Weights of a small contrastive audio-text model.
Model: 9.48M parameters, log mel input, encoder norm rmsnorm, encoder activation gelu, encoder layers 6, encoder width 192, text encoder width 256, text encoder layers 7, text encoder norm rmsnorm, text encoder activation gelu.
Rows from block 3 of the audio encoder of a small contrastive audio-text model, named by matrix and row number. Rows with one number belong to one neuron. Each number is 500 + 50 x the weight over its row's rms, rounded and kept within 0 to 999. All counts start at 0. Numbers have three digits each.
After each neuron's rows are labels from the 100 clips, of 14848, where the neuron reaches its highest value: "top examples" is what is common among them. Only what is clearly more common there than usual is listed. The data: melodies that start on their tonic, played by one synthesised instrument. In brackets: how many of the 100.
# fc1: MLP up (encoder.blocks.3.mlp.fc1.weight, 768x192), inputs 96-191
# fc2: MLP down (encoder.blocks.3.mlp.fc2.weight, 192x768, transposed), outputs 96-191

fc1.107:506418486506512529535451493520491552429477513658546501573492513509510546440508555497490619451531428546554560633500479513461455581582467483549502548568517631456476406467433656505489517507497498507507596468446463498454491515505517526531525446487478515493521472443495509506469432412544344490
fc2.107:534545460497511502518497393455505453399475462591469528560429495501439501409506431477531537550514480534487435546520487459531484478550558419463453501416500477504534502518556343420492493525542561522404519480408460528550501458567454519372501472526543504494536529472487525485455530429480379481
top examples: the note C# (100); tonic: C# (45)

fc1.310:530487507535558601528549412523461533539493383547354495496612426504521544502514526523644465520499421509572562489467475502504471461524539572497544430466516490509471435552501557470492498545581448477466495432439526474501496504456503612489456505503481478576548498511506555569415485500451512462
fc2.310:494505512517480579516501568508487478534488516507500504486549395451456485496496500467395491432507455541532434488525490516517402501507454680504562514457458518513508437492478432526386495560450503472431494461381495498497482545552468585524494522539528520480527493551383533498487419498515514506
top examples: the note B (100); tonic: B (32)

fc1.483:518511390559524558560413445562509494499498345466520494529489619515479465532508467484492496517479608571559571527506517542433453576531520506588361468541518496378490489524533510482490652518489490500561469409565500494510537533444548534438511364494551469487538413491461469507515545520477459475
fc2.483:505479397518537519538589615489504464461452546534495558562523545489514470519477486524503488502466465552471415460509544477438485573486526498509423502454489533430492516404516495489488346443544485487446521440529493508394394505485445521495456583468524420499544529520471567496509465564490449481
top examples: the note G# (100); tonic: G# (53)

fc1.139:512509389597532517569377420542500497479503410460524541518483583504457492541486481486501485530538598545571582538499548535397470537516520508596378456543523498315498485500541537508516630491504501499530484444535508461499492518457562532473470371484593482466541445494498484522561511526470486486
fc2.139:509464446526561529505558620500495499450457556518487525562542505541494488517463485526542505474455486522485426461512578465497444590488528504498425584472482513408470567407503460501505386418557498488457481468534522521394366506524491562495436635470528424481520527504485550538527497568499439490
top examples: the note G# (100); tonic: G# (66)

fc1.158:436505447488461443448552515458509524447493525560512552475475385493521476528475525450537506519501512456574503498477444457586510500467547536562623516598497526556492435496524573436566577515485507581541417515698509463508498511522466356498526514540487524563502508416407492583503473542533496587
fc2.158:566486507444454494459430545494595579528442482433475527484496389533569527519440382578447481473571483552521588472471433472450469477423490494516644489396480417628512483512452502558542475501486507571456447482542461450458474442483539418554596446497487485555517496553412403583495398540501501518
top examples: the note E (99); the note B (71); tonic: E (25)

fc1.467:545452487511537383406502428398459527556502507513532470509454549496552438502456581577537519508471467498582467525506567461506500518653490476476496473482492493590482437438474527485543504528447428488487500512485305499484473548460487494478388546486471604478522520527501505481474504436428503499
fc2.467:476584514471497479459440482550488450620467474488443474502464431507501514503539464483490489600506462507502521533484545570433545474656509460493521549515550512636521440458461518519464508503552538460413499558504511503479473473499517505504460535432579665435500488477518519398510485483454554492
top examples: the note A (100); tonic: A (41)

fc1.39:516491401596498462590467431601483576467510370479541514479455552426497536521477496401551482528624563507568598434528615480470465581509508494621441461493482515398537576533527557511511526493467434520525527483626486464528474479510478499431526479614499514520500448488507471522533477516495461443
fc2.39:498580500456481519478447568469494498521408585479460501479509548550498485454546433553412500363572498549406470468476492490509440502490495472522498553524508466519551545482496489481531464455516508529478483505497459505389432566493480504454500530448548497499534574448571498527513366522500357425
top examples: the note G# (100); tonic: G# (34); pink noise (25)

fc1.658:509501508461525533469472577537439396486533560439439450559476511492507488451515431501532496488499468552535573487567456527405473654479510490428501560473580529463453493526469506496519572566401500504517504564529521522506493516519533590530550488518508501471576510564525512534542437530481486497
fc2.658:420436508468468555506484486488473519435510457489440597470493525502503443482495541511479442529578510544488376484465463504513528607466426503520493389505578540494499583512483529490473467563579488516484528608443448496461506481564432533506485559485514491527503500636491490525496498539459516480
top examples: the note A# (100); the note F (70); tonic: A# (55); pink noise (33)

fc1.215:469631505466570549504459499534455507499507462482452447476499501499464537413466504573482553505435484478492498502463540501508472487635373503538469505404538478562499487477577394586561524556434491548243473564546428497507517531504493437512503499488466537494526416513426516504497467507610500460
fc2.215:594400475504529510575506487522518507500470528513521488452500499537427413367554518449504476506463507500459522484497507477449529502539510501484515487575513583521506492516467605405415502465481444546699524634496491426482474532463473437529499484504544557534527620481449409419468467518580498506
top examples: the note C# (100); tonic: C# (29)

fc1.486:561527595524545507455453498501480488427583352503563505544522441549567510404561379500505396528483456370529495449451494472515484533563481487499504486508476495456412639525496490535529536474417553424549452406465514448527553448503492497494430365385503458525508457492444550503518438498481522494
fc2.486:504474557577442510487500481539445532433519506524463519499528483432493449505514487393400401428474503360492506448564529504486543601542524511495510356467491451493507536509543512478455533472515462474451496470506482489489502499478503511512492670580535494491550499491485512428492454471536496510
top examples: the note E (100); vibraphone-like (36); tonic: E (34)

fc1.315:481448487501403493495462420497544493477616423533493494438525544464541518545409505443466467534524511482483478570571489495515508532525492486477542475567507499483501444419472481490536476611491496509475498441606467564493473568371546447538536502449460410509607547500463487581451311710458563582
fc2.315:490499530477500503442459499545599501517504463497540474511492458506527421478472490473481518509521514480487467478480477475501476476467515480484502515464479466488487497510551558498483503514415489456516505487445714505431468472588528492481497483487424502506736424592500502447495480519416500512
top examples: the note C (76); pace: slow (61); tonic: C (42)

fc1.228:466452400511514488442554491485485499494475557506460508501524497477515490527513460444540496557514501433524542456541490478600459526472494566558569548533477496520498450490521630472593653503542542535530519515590494477575535455492461479506563433572575539545489562493378489509428436465518510507
fc2.228:526481498485437499471397562501540503525393469486512461480438550596524481525485413508454527482563487519452622448406487460446469508445514509445661491557540504642584503489485494570599474499479491573588470503513481468453515448539545427562522542467405529631463470477476493512520476508501483554
top examples: the note G# (100); tonic: G# (44)

fc1.505:592593515544615455492441499536420548563561603430525499589593518539539468405515350519533508571408555512514474511487562535482477490442475562478515469475513503523552498486526516547529516487427501533511497450516497521492522509585534518498509393398483505456561515524538471445432486481518446478
fc2.505:471396496434513548563558416641481492477509379503501484508515519485544480385484590502459531483422484619558474475493686506493509463480566513468524497457464469448536399458526510416477512516467505474507467458590472525506492448548451514436485583533516531500501520506495472435494523492494454525
top examples: the note F (99); tonic: F (82); the note C (73); clarinet-like (26)

fc1.662:513486427491518465502417475595519446537506468494525489507496537515501447553512559507522433428423425539545512522435543522566487435667495502489525437534588486552502460571500527295461547447494482487466517561451422505476505587508466481478595630501556522469513502479491509496479564550503503486
fc2.662:498426448470429471500482497419503527542458512571499554486460516538541481517494497504533459590397503493459540501535550517453499429649431450504480519507589512545507462460498435567340495477460486446448507550495504411441455500520451477506464426531614583485486520500549517480549470399508536475
top examples: the note D# (100); the note A# (68); tonic: D# (48); oboe-like (32)

fc1.133:485379568494514360526470621429430382518469486551494487548374528503489463480500525486419427510441472464465459526615497485499559513494497637409523496492500446503500416507464500526547527520526506516522482514531572402529431526517458485473463544596528467521498450465526473526516445489492455492
fc2.133:502582504491458427426484412441494604561531490561487512505515526416474502468433516501524480501540486389389585546420505492525495448437500548519476579506552562478476493567521494449531438477565444476457500505458494519491501475467540589510478406481514495501559506461493521632520431537478527489
top examples: the note C (100); the note G (75); tonic: C (46)

fc1.553:465460460512525486445459478422527590499502613476495527509488506507475461566542586481444497554493449460501457473460464499422453489481495539493513404551419397505578474484555551626615448554535507480497480518545498510515505484496494463442618508499504532499619525469572499470371425521503501452
fc2.553:533523500557494434491519515491529493481434431504481443519556504425482513518412420471506498404499440516462521518553485489541515480471417527477596528482504637513579435492448417367603567557508486402535522538607533512517509407501511554642572521476497539489461500503606559442393504518478481476
top examples: the note E (100); tonic: E (71); the note B (69); oboe-like (29)

fc1.488:503581384509536392568549488530477583542471515506541516477497462510502548478484514495445490464513500489576463459510510384605491540541461532626486499369425539540502475530490549531533629505507445547456521559664480588483466524519499485479536543570421571431550541445412550489525488484522554512
fc2.488:546449404434498475460425499480520407553431443533467509445526534516507524459501461520510438446585411508486554451482534530350462508564531544501531490498474489533551445489446457485638409468520503526492496465544521448470481510579468498455402529399443506584548462435410508406477439415531532506
top examples: the note G# (100); the note D# (70); pace: fast (63); tonic: G# (38)

fc1.693:508527408642566505519382476563496533486461436528468556613497539617500492512495483504480503524517548495560585561535660515453503511505508519605442486488490475366509574495515520475632545503502502420523539485535464456510450503499478502504470325491558496507501535507494492539558522533467465497
fc2.693:444447426527561521538467591537457466505475520517516571532486562553491491504504469532479532487503513477458451517484603433529492581462552494503447543563475480473510556453541503480496456498547438465507445548585505513438498486552406447459440627498548394525497479478456504516512465633474442502
top examples: the note G# (89); tonic: G# (40); sine tone (26)

fc1.254:495648567403539475564481480500532476454472528445520434498446508519511522475513481489463506477482479455494509545483605421411532473462522593424430505402475486543439642513557443457520234527479562471501490512530439486521496494512475420572528492500474506532504489501507543484547488541518512714
fc2.254:433400500476493492535515513509496486502499398489462563556443483507450453459501487489566577508503440483550543566477516510601470509549499591373483519491551554563484557500561401548565495512450500410465338474519449490572509531503467487434533476438503498495481433504477512511546524494581401599
top examples: the note G (100); tonic: G (27)

fc1.328:492563512517453505566514380521513464536467450511474555623530492490503521591537546520599530469515486499528555504464534454477498493514516551524567559539520388499495390497500417523403511595592500549582502489348480496479459504506477526511470508489481476532538545538499520557422506442503510497
fc2.328:519451450477450535484537676481493535410462524513543440586534496461474491544547446466405543535493504549488420461526482555484378480475381489485524476351462544453550437444468509433363510496472504491466534528352503501452471544498500500580443505502503362517468515510509531475459455440551489417
top examples: the note G (100); the note D (76); tonic: G (66); trumpet-like (32)

fc1.157:500449524559526352476405596443455485501512453562455419568388501499504409537475546516321467524433473461453492503640513484487523505447444478496496432464465457545496479437565429546547530517550486516514461484481462482526427589525497497488450505484493476562559508554469485472524491486493471503
fc2.157:495562582541535415485463463452464537531523489671580472569462563454400490525375552503588429489451478458490499511353512494559447506476549518534485530501486518529460501497475499459650416480534535488447477510527492507479506496498602521516490579500484531518492504554454515489503535513475529535
top examples: the note C (100); tonic: C (45); bass guitar-like (30)

fc1.755:545538459517497495504425627512484487618498524481410479438448585569501490497606438497465462471500525479524607513486505616574535397555447479489505508493528439502479465475478483575511509501501370383366421500608496417504444500472512476524548514451590460523500513610496468475475511489532513474
fc2.755:482467522561429452541435433527479499586445502481568547411484523494472434442484506555493524537501437480415468460480520500470546472506589505497519505585569502498521568507502572450517491530493511534607462514518506478507562470500486473494494545528465505511223521436521537459464512510504551523
top examples: bass guitar-like (40)

fc1.129:559509439482550402457494444450444513502479548506586503500430549564542463504488435542612506531451497561539423484502637465521463482612487533449599438501565499555463428444490535505543519532415481507547531510531381495484517492480466489515460424486547593480494594510451484438509582495485507480
fc2.129:476434533448427491495490490579467460542470423515504482493438502511605497439554510492443511522493512564445547471506702500478494405500512454474515562472559481495537390477519527467412547552476483478467492508506504494471520420559432434464405554460604627454546489427510538396499428408506499516
top examples: the note F (87); tonic: F (52)

fc1.150:546636492575509428572499400394510498497534534456680513530502503462586544537500474524494507490517501487520586401477502486539500425511512528476409583517483480466478547531555523400523553506473526552525501478607525567523590479487492488522498508609527511478474429491479501463620510504532462466
fc2.150:495485442417498467517503458481509542504497505516505390476517417505532520498503407515473415521517546506543431562488409511424489472546471522471396473549485462463499421453473475498518434477467419595482514504373472479521462509434397545374380357470456470525545520570537475586540482472613458481
top examples: the note F (100); the note C (69); tonic: F (31)

fc1.678:531509462464578419504497480453547555488503496531486496477486491502467495627532581521528557480513439591476484480480470473549499424385526445474542539553626618457499513501531415530533485498391488492533492507629535527590502451529465451510482592530487514537567603481489511574543554551524607507
fc2.678:526448543425487461584462530488537478436493493454426430455460482643476575621475425486492549491531556599490521462490505479451437423375508474488539494366496429401460467558465524436555538490528538551489495515549514477450566426548503455558549406532542509508564443498393472549444436493503501479
top examples: the note C (94); tonic: C (40)

fc1.751:491566491516482436536523437529525429506505471496644518551597502485510540546408553514506470476534413500555510452518500421597507443449519488555500558438460387561554439541505502609516509511629485605472495561554532499495499498518538471520488497512393535540512459482455496585445494460522496535
fc2.751:522492451434432502470431606469495488479380538502551426501503547507479459492606438489476455514528495522486494433489477552394455493421392430498494402474507481506599530516429501378520477397454533586529483478485516501462481542604606395523452436382467474518529511440545518501520464393551433468
top examples: the note G (100); tonic: G (32)

fc1.659:560570490494517425595502470437458439515518528457577569498528425494531525475490481633499500504493563429521583525505432503442521452494539546503387532477482555435473447520516578401547578499504547593521548518471463513498535572496454499531426522503456485510522500440541514501693553550576497499
fc2.659:483432456445515482533521510592504522495537442490497313448525495523629488537507504466511473534516608427506444508461353491473481506573434510505487425555509480406483469438470448620505442491478450580521549496490521518514506491549403543423361441497436477504513510520529469515624419489554482492
top examples: the note F (100); tonic: F (57); clarinet-like (34)

fc1.434:392423467478507496421533510471520522506569422509620544467610430482454502529452456599496431442496462541573508501549475464509479513483457601523462503491443490442484500535492393496489495538544498497376402519485576545474467498529489478543465506483492506582545491445564453476412508562424500539
fc2.434:498587486494502494494499451531523464472527522461563485597500493404638435696495582458476488486497562505492557603476453551511523484481447528526447613497545510507474610478521637514497500486454525505642433465504516498490459501532562425585575494513486519505548519395509484545454467486475498505
top examples: bass guitar-like (64)

fc1.205:472477506501363542529438479463524481527533426505485503469498541468498485563464489460494514531591485493534439575553509503544437539538515484471531497535528483574495505434497495501510495585484494505492512509587480588468476607255504537510489473499498433647571483493488498528475404544466552551
fc2.205:491505488495529515438479507482616480511532487494495446511497504501506463497509493488491493488502517513501460489501491494502443507502516509452495505498474489492493528547478512492459504493495470478496502496462716500489419438531497508457482505483484507506805490504490480507482573546442478481
top examples: clarinet-like (25)

fc1.138:565600502523560581488493488526469499535482525502408504567595499520521481389523327508571467513454441523535475484485620551507450482465502456499561477482524482594522487480518524541500509544484484477534507436498497456517517466474505540492538343468512472500516491471523494437473525474523494499
fc2.138:457396481487474606537494484598466422514484426488504506414522460461531450414536581459354487428454477611501486502514592504511516460453550571516525519445485476499549411472531495440334508536468474480472491381536484534477457478528416541453495547524583509491500478525486524459489443478503485544
top examples: the note F (99); tonic: F (50)

fc1.340:490468436446493491464487499451480499508591508481490624590509479512589488529462424412526480570588428496482486451520438505594474462551502489593502476517490516476534368518477482511487580567490490494473535495504504474594505491540419544478499578490508463547523430500527502458515456489489514343
fc2.340:451489491539485574515475544521522441504498468468502493406424495638477422420596430527493490497387535457478534557446477495568447556489440548428556502484508464513505580513398417504524549456466499517542526503448483426377520477502512466498463490489501553495646397475458517513506488510509401478
top examples: the note G (100); staccato (59); tonic: G (29)

fc1.399:550477472504597541499391475647442526493681538499369438536579416442503494459513508412597504550412528488510491517500489492454499457486524473459486468551465486532439496558450453489504507500577506438417509430509516504538498499529503499450465479581485452486559540531566397510347489539497504440
fc2.399:450486497473564516536611507516518498474461481488553477515527488423467484466462542427512505491479472534612396521479508561497479525560524567491564488488468477533474498491496489491475480502537512500501483492511525517479466498509488578477516514519431507522478514605482484512472539536503524510
top examples: the note B (100); tonic: B (71)

fc1.532:536576516540535522473414559510484504613508541549439454498507556529496427436661578442439493499544560529541534537437586537542600539534541501468561503478500442505472474497509472545591542527507465371502440515634483393563422485492507420493573465543608510567460532643539453457495500453482516493
fc2.532:489486504509501444533459461534420516514398489431599550485445533476420500487456505508485536523535458464391457418529609501500515492568631421531531499561556529469531510475493488474479463556527489496625457540490513483496529458492428505470468532506424477536223455447534529435479518515490530482
top examples: the note A (66); bass guitar-like (41)

fc1.57:485520539519475501574484555513512493503468515477555494456532470501491397484551435404485510472503487512563513510504469591537448445502426443487518474483494472459512475459405501526479551533551361409500434506575479461405415499485560479513489549412407460518564523588551488493500605538514518448
fc2.57:407480508561396533509511513512500431516497507461516498474511529494495508503494521509518533512505428537475423477511479546465520488479556483535461464521521532501484494398502551504510480459499535534446459485472536387566576518468502525501530523595469541563168507420474532519484492505470544562
top examples: bass guitar-like (53)

fc1.190:429626558541547513557507549472471423501502493460488441440410539515524505503518521503423568456485458458545473578491572469484523554459537570409495512489451512529459657514558457477548345508499540459406499486489467538515469479499492381510498477494503506500491501463474449480531487578480450665
fc2.190:470455442527561486505490516505503493499515421496525613491476492598392438453569378481591546503456458416480515544466484504593466546549491522386561501483577498532502626496493454512503514502467530402492470500455433520520531481458520437463492481484508553566426438490469485551494502540554400637
top examples: the note G (100); the note D (64); tonic: G (44)

fc1.216:581588550526528494563510468493495501511528512422609548563530462512520484500457493537504427521476542491577553502425458516495474494445524514494416528497479564420493512561532551416541563496581552581540578500452453483498606546506457553505413521518455499529535506427543509508669528550585588569
fc2.216:495448490442466474507494506587494532503523472481457352488491489562594504568531513497448474516477598443468487494522398493480466505500500476488469461589475455392470482433438453619516477488468465566504562472481524504542491480509458528446340479481468443473499517502541487483558397477548534438
top examples: the note F (100); tonic: F (40)

fc1.679:494430382576500512483459474465535527499496487497468603514494521523464477498570578451479488525488584534541516500476461488439469551501526530560416431509394424440532538527562551564565575526492520447518462451558437492503492491431496491451579355520539515505563484470499524474458500509480483433
fc2.679:501456477561503476501503564503486479465419497492478480535555518436478473515452403490479493425465422563416501480547519438554474510465486524501524576514457577499542485444513401410552465497508489416515483521578566548446452373497491522541522640455520487496503551491612517509480499584491477472
top examples: the note E (100); tonic: E (51)

fc1.266:506491462491511653483422433452485530513519592350432468512611532462505461473507502485390521564483487475559471488519545514516502437565526678455495597577469612361489558469491497541578559507408525489487514455547577442492501496494484493589523569528523434487508529449608555460533526498505496495
fc2.266:436473525473555514519539491503496500424462495401421570402529573458501481435539522470564504504512506459435490434490525439455524471533519523383514451469474410436519494560494491478528422526505475450527510515515504493512525441545503481336556496520553434536490458527605618531510483505485444549
top examples: the note A# (100); tonic: A# (34)

fc1.87:450437484488488538500420501543521511409537470666463577509512566467507490478457495500440598501561462494521561574391525559509521505525395551555465498562487642547493442520380645501481498430445504503495512502535482505441427605404599496508553458494511480528654470440507487554510421465505457529
fc2.87:501518477519563494509535488508559492458416354546506489556461489425416452378402511475518556491488477522538393554505506459515495485557613484495503483457521531510461482543497421452503494551497545505455495500471461517510507429520499536479515545539476518451582576506488535497462620523453435570
top examples: the note C# (100); tonic: C# (33)

fc1.709:517396489504540489490500561506515510464494493520512514514462490499562520517525381566496486420516528433537564538559304496549488435466516582477511383442541511434529543511499500497499494479506430504417483473528539507511507494506492602490498632502514481510515657431496436446588480491477507505
fc2.709:527545479462487549466433425456449502531546505528507459543449502482569464511513501490496451604559475510414479545514345546471598449495451481490503665584464483480511672558454488523509561501465559520533565471500411478503482487476470475519439444526526495465475383451509515376566492528465549494
top examples: the note D (83)

fc1.460:504497396508491440497392497554611508458512427570487562458626417489493453479445436518506464508465528586569508499497551423502462501534498399469445465500541530463502416601496552415500538489555477395425494497391473464527651521507525541469545462392529537525496602491517485347562433504513509503
fc2.460:540523465458428454470523495397495482528502524514458542480497445510517523507479554554476492550484487477460599499540506506478532373483478362444381495477584554469528492466486436666482494412511457400476467595430506435458420544500464480510576440573500508511503422505502548518566478474514481510
top examples: the note D# (100)

fc1.580:538444491530492360522481520506491504512428485580462474608348473499526436521490482435374392506495477511473538497576483430576519512463446488466494445463423479547479457498586509555543532547561487512597515476518493524567415528519503432469484462633503539524530508501503474473564469486484481561
fc2.580:568528524527474442450446422394450564528523468559488421537495673513447519514426521507567450527462470475417500479364514469500446478424501502500486470537492518562545482531441511472685444431515510488484427519535480499499454501502619473463470617496448482547496493572483517499530533515502497552
top examples: the note C (100); bass guitar-like (33); tonic: C (32)

fc1.292:509500354558495551594440438548505486494476366482529509532487557504492467512494491466519465539494555563596579547488516575413450506575490502594367457564518490343484495540556522453488622529504506522541477462540500494500508535473541517491517420470519407454533417492490473487552549543493459471
fc2.292:512451439517582544501579548469505482479468570549464568544536501498494462507448482507514486477442460557488404481529542483447470557508566507534394561441497523386481510393521480498497387446532492498457503413534502491409380513484473541495429557453518419479531545540466528493500482564497442487
top examples: the note G# (100); the note C# (64); tonic: G# (42)

fc1.217:501448516525498629532528388505488509572488395520419516502567437511514505494516551537578473558509468511585580489441467493473479491499544635517567456485533463489495424542501554496473495512653485488504469436426503491515448536474487637492401480539517516547539508532432576493420485504457499474
fc2.217:516480514517489570511478606489485500515502556504514496505527434484440479480487492457424476484517501542553407501581503501544445504506455717517534531499444555498506390494475462525391511558402500480406509488351498463486492545543435598562424531519513501481510463531332510502486429491541491460
top examples: the note B (100); the note F# (65); tonic: B (45)

fc1.627:504518445622578449554460496506526536489405495496476485493473503631482431542442496484477548533445491483519543502576555475484509524485479527561478482519390500445530590498537546425588459588507520490517509506490443509510438416491483476557474381519432471506522525455374470471513560587475458590
fc2.627:470539420656622470540482524520463470499490485498510556509496556583480477454542449523456482439502467489485476612426507476536534559487506550428533482502506470449491509491473502603547489569436446432549579603489438543500519492570457462507442610496532566565481433485366507503496488641576444513
top examples: the note G (99); tonic: G (38); flute-like (35)

fc1.665:479453491502362529503481454508528491600528464475534489465487525456493479508425482409500508537553489503501467536548518496543429520517487524472556496493547490563482494476491502503474500605466475497486535503545506566497495574292507529464494477494453485624517451491491548524486378612490579534
fc2.665:483504494493506529465445512499607483500529498502489425503496506509498469523503494485506486493500514512486470485496490476515447499501514497465498506503478494498489549556472502483456526499506474497486486483489659500489448492508507497465489484478493499505817497500500488506482533507491483493
top examples: clarinet-like (31); tonic: B (27)

fc1.76:553532473524501515551436519580532415517506439627518496568511516510525463566514521527381406481402440529505538510547497522548508429579508485458498418505573465513518481583489500370487548440620507476486501530437475483500508620474522518501641485485537516505533501495519496492591500517499503507
fc2.76:528450497479409420480490478375505561523504550615555531460483579520482496580435549529547442543372489495471505479510519481464481427576436454505432547507524542522507498469457461526420486412433501416446484531518524399452457576532486470518484454608558515559493560518541536494566547452521504501
top examples: the note D# (100); tonic: D# (70); the note A# (68); oboe-like (30)

fc1.762:506498609504570526474403451496499459614456551474424496529421500504452481553576519397580451524485525455571536498414550478474418521434559524454553566506579509507422484529491478554487472487528531419489482529472497587548492463368492460451491419580508544538521522588581423488500449500514520491
fc2.762:579486486591359341496437549529552514578455555440505512609517563532431477554540450571432528487504514493447511484530491503467463477478513344478507514467434473401550466515463501501542508472521444449589433522406470466464581425514560488451498544516473412516451446530574495466458493498522491460
top examples: the note C# (99); tonic: C# (30)

fc1.687:565538621538574556549507478597492503466536544490643445697526394528549506443469462440461455533498520474607506506526511439540506485520516488500500386479441518427468541522478548581448505475554609501587559511468475497467612539472498497500517490440534523534530530444511494614675507522511601522
fc2.687:492395498508405505544488458563474547454532482476493448533440474570525508566562538446447498436493522503536538464481488632569496483486480514522567526525450511513513467384507427547476552482441397520420522455538512425602451511524497533583553595614563560531415520481441542473674451531492636483
top examples: bass guitar-like (54)

fc1.508:564546472563442442482476510523450491644378545453523412478474510630500523476587515507479491511490504469509422513494540523487558443502457560530479502516519483500514480453502529479405456550513465421496483582508555437479435457497476507472567573634501505542639453563476464493482430551524560510
fc2.508:476499505507505487511520510531485522605459450467498514469508575454494488477510522513531539547534387510398505503480512551498579510516500481517511494451526505504496488467520514506518485513542546589501487473485329464473563505467507523577525512483458504575264494481445628471454492553456537513
top examples: bass guitar-like (25)

fc1.602:584572459486510586492515554590479318501534426517605553530503473491482508540468460456545513480530517497549482462493631578478500487456500469577462454526479570545559496539491443515501479502496502506435528476455383489427553465454518498524490512508526525507551460512533432460513435480532508495
fc2.602:390473485461489489575472498488442541440475510469423436507510501475511404506504502414532517526456492526439579416619571479584471445457457445517540509516425437506556485480482422535541510493484497497616509524514494510502502430506604405417542467437539444481491541632572526492432514491467426430
top examples: the note B (100); tonic: B (50)

fc1.609:557506480434572404529499447490577572483515511559496494500453500509479504596550544484555510505525429571476503468499426459542480462401524419491530541570651601449513506500542387553542509510433492481579465516618545504638485486515457466506493570578473520512577569497456510555526558507536564506
fc2.609:502480536398482435547471504459538492425505457466451463468443506629490548628461427483502580509555567589476513445486499493449426440364487475479526494416485482418440466580485500369546566500509522541490492535547529467450568432562499465612533400534515492516570422502410507542477471506517503486
top examples: the note C (89); tonic: C (38)

fc1.526:492506565570550500518492511557424579498503560510463484382475503482475539612433460444522445512520384468507517505540534432526497410488491487580464599458538445481507490456447506569503519557531515558445459532585524479543528492490538560445538451477495472500559265505448488535484438490514470430
fc2.526:587473553518473471547546453474505399519513466552530524356458505498522471565508513538510437468574389493500457567413524489516526469495486542489437478540494515480529426565547523464494501596562514552543449516611458375456491507505532478515519447476494537533496681488480458508421503384522435431
top examples: the note D (100); the note A (67); tonic: D (60)

fc1.116:538542568529560540532503521576487535469513496476609455701575474502476521391451428475522449535491522482574479535559747504445498472486484520502544409518450502452497428485567542536482508453492596505605517515455482456464590440491554451507596392485541488525507506478461494530567477491521508502
fc2.116:450378460383439521512474420558459488490589446429498412521491516556545584463532566484509497476474538565408522423421568467552436423457496500522498490500476503503509366496474514534497506442505486517439529456535518502567424422504489501496539562623595504567478551548495513419545410593468565498
top examples: the note B (70); bell-like (28); tonic: B (25)

fc1.202:518486514565543607540529428519444521549486356565385511494626413513529545493517546523611477523512425503604565497454447490494479467522537571495538422481553483515455440544504549465497502535600461468469465438430519487506477522457506593488441515510496499566529493504477586541410492509462500475
fc2.202:491477519509498562511501569514486447509492499516513506488524377439452475483489504454400465461504455544538408498560490521515417501509472676515542527473436522502507428490470450534395484576473506466415489457406481486493456543539460596520485545514537503476514482529354521514480415493519509504
top examples: the note B (100); tonic: B (38)

fc1.416:497508482416501452456508541550486405502502509476542429541493500492498500460574419523587514495515486569520583482576477474453474669385536468481519578470555481513498482567467508488486532542403472539518518635519508548523545490519505532493518468526509506466603478574509515593506443517496503484
fc2.416:439437477454486503514497474458486509458536500536469565536474477512483448495456513527451410517555510517503376459455445542551512687502372462565500496548590545532463514487472533494469457528546506544475540588403484476415513516579427545542427553492526496527497516584413441496507505514487565464
top examples: the note A# (100); tonic: A# (58)

fc1.727:370455471549493500377504522515387547628491514356561539521462456465463513537446488473469515523480443506459497395525393507434462382466504506432550475548494462437460403558484494474422458534448528433501500454505585545486477462539514561425495448596519533541473384530472609511530392590522490421
fc2.727:515498521511397472533489463535560539425546473519517512525555542516527487452480492546556476489493542432476465494506460514495527472491466519447531509507527442495470475660478492500543534449545490575493491495500523487471548512478524461443490506489480471479813494498467432511497450431515434477
top examples: the note D (69); tonic: D (45)